A small sound classifier, trained from scratch.
Data: trained on babble in 24 made-up languages, each with its own sounds, syllables and stress or tones, from a formant synthesiser, 39062 training examples, 49.5 epochs.
Rows from block 8 of a small sound classifier, named by matrix and row number. Rows with one number belong to one neuron. Each number is 128 + 32 x the weight over its row's rms, rounded and kept within 0 to 255. All counts start at 0. Numbers have three digits each.
After each neuron's rows are labels from the 100 clips, of 14976, where the neuron reaches its highest value: "lies over" is the class under the peak. Only what is clearly more common there than usual is listed. The data: babble in 24 made-up languages, each with its own sounds, syllables and stress or tones, from a formant synthesiser.
# fc1: MLP up (model.blocks.8.mlp.fc1.weight, 1536x256), inputs 86-171
# fc2: MLP down (model.blocks.8.mlp.fc2.weight, 256x1536, transposed), outputs 86-171

fc1.36:091105123109102118144186121113084141099111110111131168145147123168135095145142142160109128128068170133151085143086190200136131123107104117104174141132123121099156147206121062121114169093152080139127139167112143058103188146138111147147128142100140094083146141
fc2.36:170144103084118138169057225111107141174114166095136096086114140088156159166136117115187135080109110167149136171156096105140106129107167150131099069120133109194108108167202155149087095088079144122114143130142113232163082089123154098106164154151104120165086105
lies over: silence

fc1.557:187110089100165104084071150142102159175114124139125124177161170102177075129176103151091215204135120107140150129156134102139100137129187091117164118111132072153078160119124129125151127100181112117067136126161070222179051084126052106137132090100124156111102117
fc2.557:123179138114147129188129131108101100094144147155143147110057095126124176065152113161138143131158148193139099145104108177097127134090137172100162086104085115138156108120134036108151077070060159138151129134157197078089125098155162189119096113171138083145144142
lies over: silence

fc1.206:147104164096163079079169145175084151111176165135045123156136127150162100140133094101184112098146126163107156149155164090093161120104159117110106104126165160130167149181077178104062163114113180089096131132097148125105101181140163083165188192137160132175091210
fc2.206:132034124140114142187084122122099146128127041152155066120156135093070067101118095128086101087123100098166169050112139133122092103195131123122069143149149141096107163086174112153196115163103119205149136127113118112182108098147136147136087144097117135085108112
lies over: /æ/

fc1.37:153124182135111159079119133114109118108169181172098148154133076128133130095167154112114138126105162139142098114149123109186133136138161116127119088134111167104130116126203110096201079065133123115114196131133119090200127141117072137135153103061136162175110136
fc2.37:109148150072118101140104110151170082117079089121176141092133152132125148114128138121127098148162138120089178156166154142113152087129128110130191092078112097122166167109066118139137139087134122119109073117083170100149144139121222176115136082058120126090154134
lies over: silence

fc1.184:123075168168143152193095132083132136111142113115110155115100136158136091166094156140193146076104108146136141137091110146097138148062147102139055080087113149139179137111099075094107092152184116070156064156132127103128083190085151129134143122094109071142125156
fc2.184:134121093128125089101136122150129071091137115131144104111144126085145138135130120068121202119163183081124090139130114192154107073187104124196098134167149094109168098106143029163126159093122164141126148161128136102159114142134118072145199105141116178183142059
lies over: /ɔ̃/

fc1.427:185204098129108113142165139082112095193157120112176124133156050106163156120069136166108113188127096087134148162081106104077161175145111113127093131115108101142187134122098070073175114161129125125185159130134097135136190149078134139114085122133093136158115134
fc2.427:104132197114139109094176080186171137150137171093076134203082160112102101090142132100105119134144083166119151076171107128172164179129076122091140082173139138115139101091101159150119095126099106145167133129153098112179152127117111166183169126122119154081111036
lies over: silence

fc1.45:038147134113165152166189081128115073130141174135091131158137132128072056126130112126134120111088138163183102136110063107200144087189147096157154108143094126110126131164143113144099075131107120113141140150118124104199142123145163146099132183079198084074102128
fc2.45:152091165113101120090095135137123157101110149127103090068097126143178137113179152158173119090124129163083158107099161177107169162081139146152139163109100163129199107147115159124093081139129053111112072137130136147069131135056157093117117091153113151124121113
lies over: silence

fc1.603:166104181144141121144109123123113107140099112116115124134160143101067176137086112116156111068095157117159091185108131102156160152110135125073101099102104061201147161138065083125133073115153143106119110098114108154126169158182168135125084095148081144156137132
fc2.603:105169134094082086093134119098099136147138170094156100118168133166178081160150139154053143194122060059067163179110102162111180100158074186114113149129140191113102082100144095183148137162108106199109130156138138105154084081106093117132132119104155153163096105
lies over: /æ/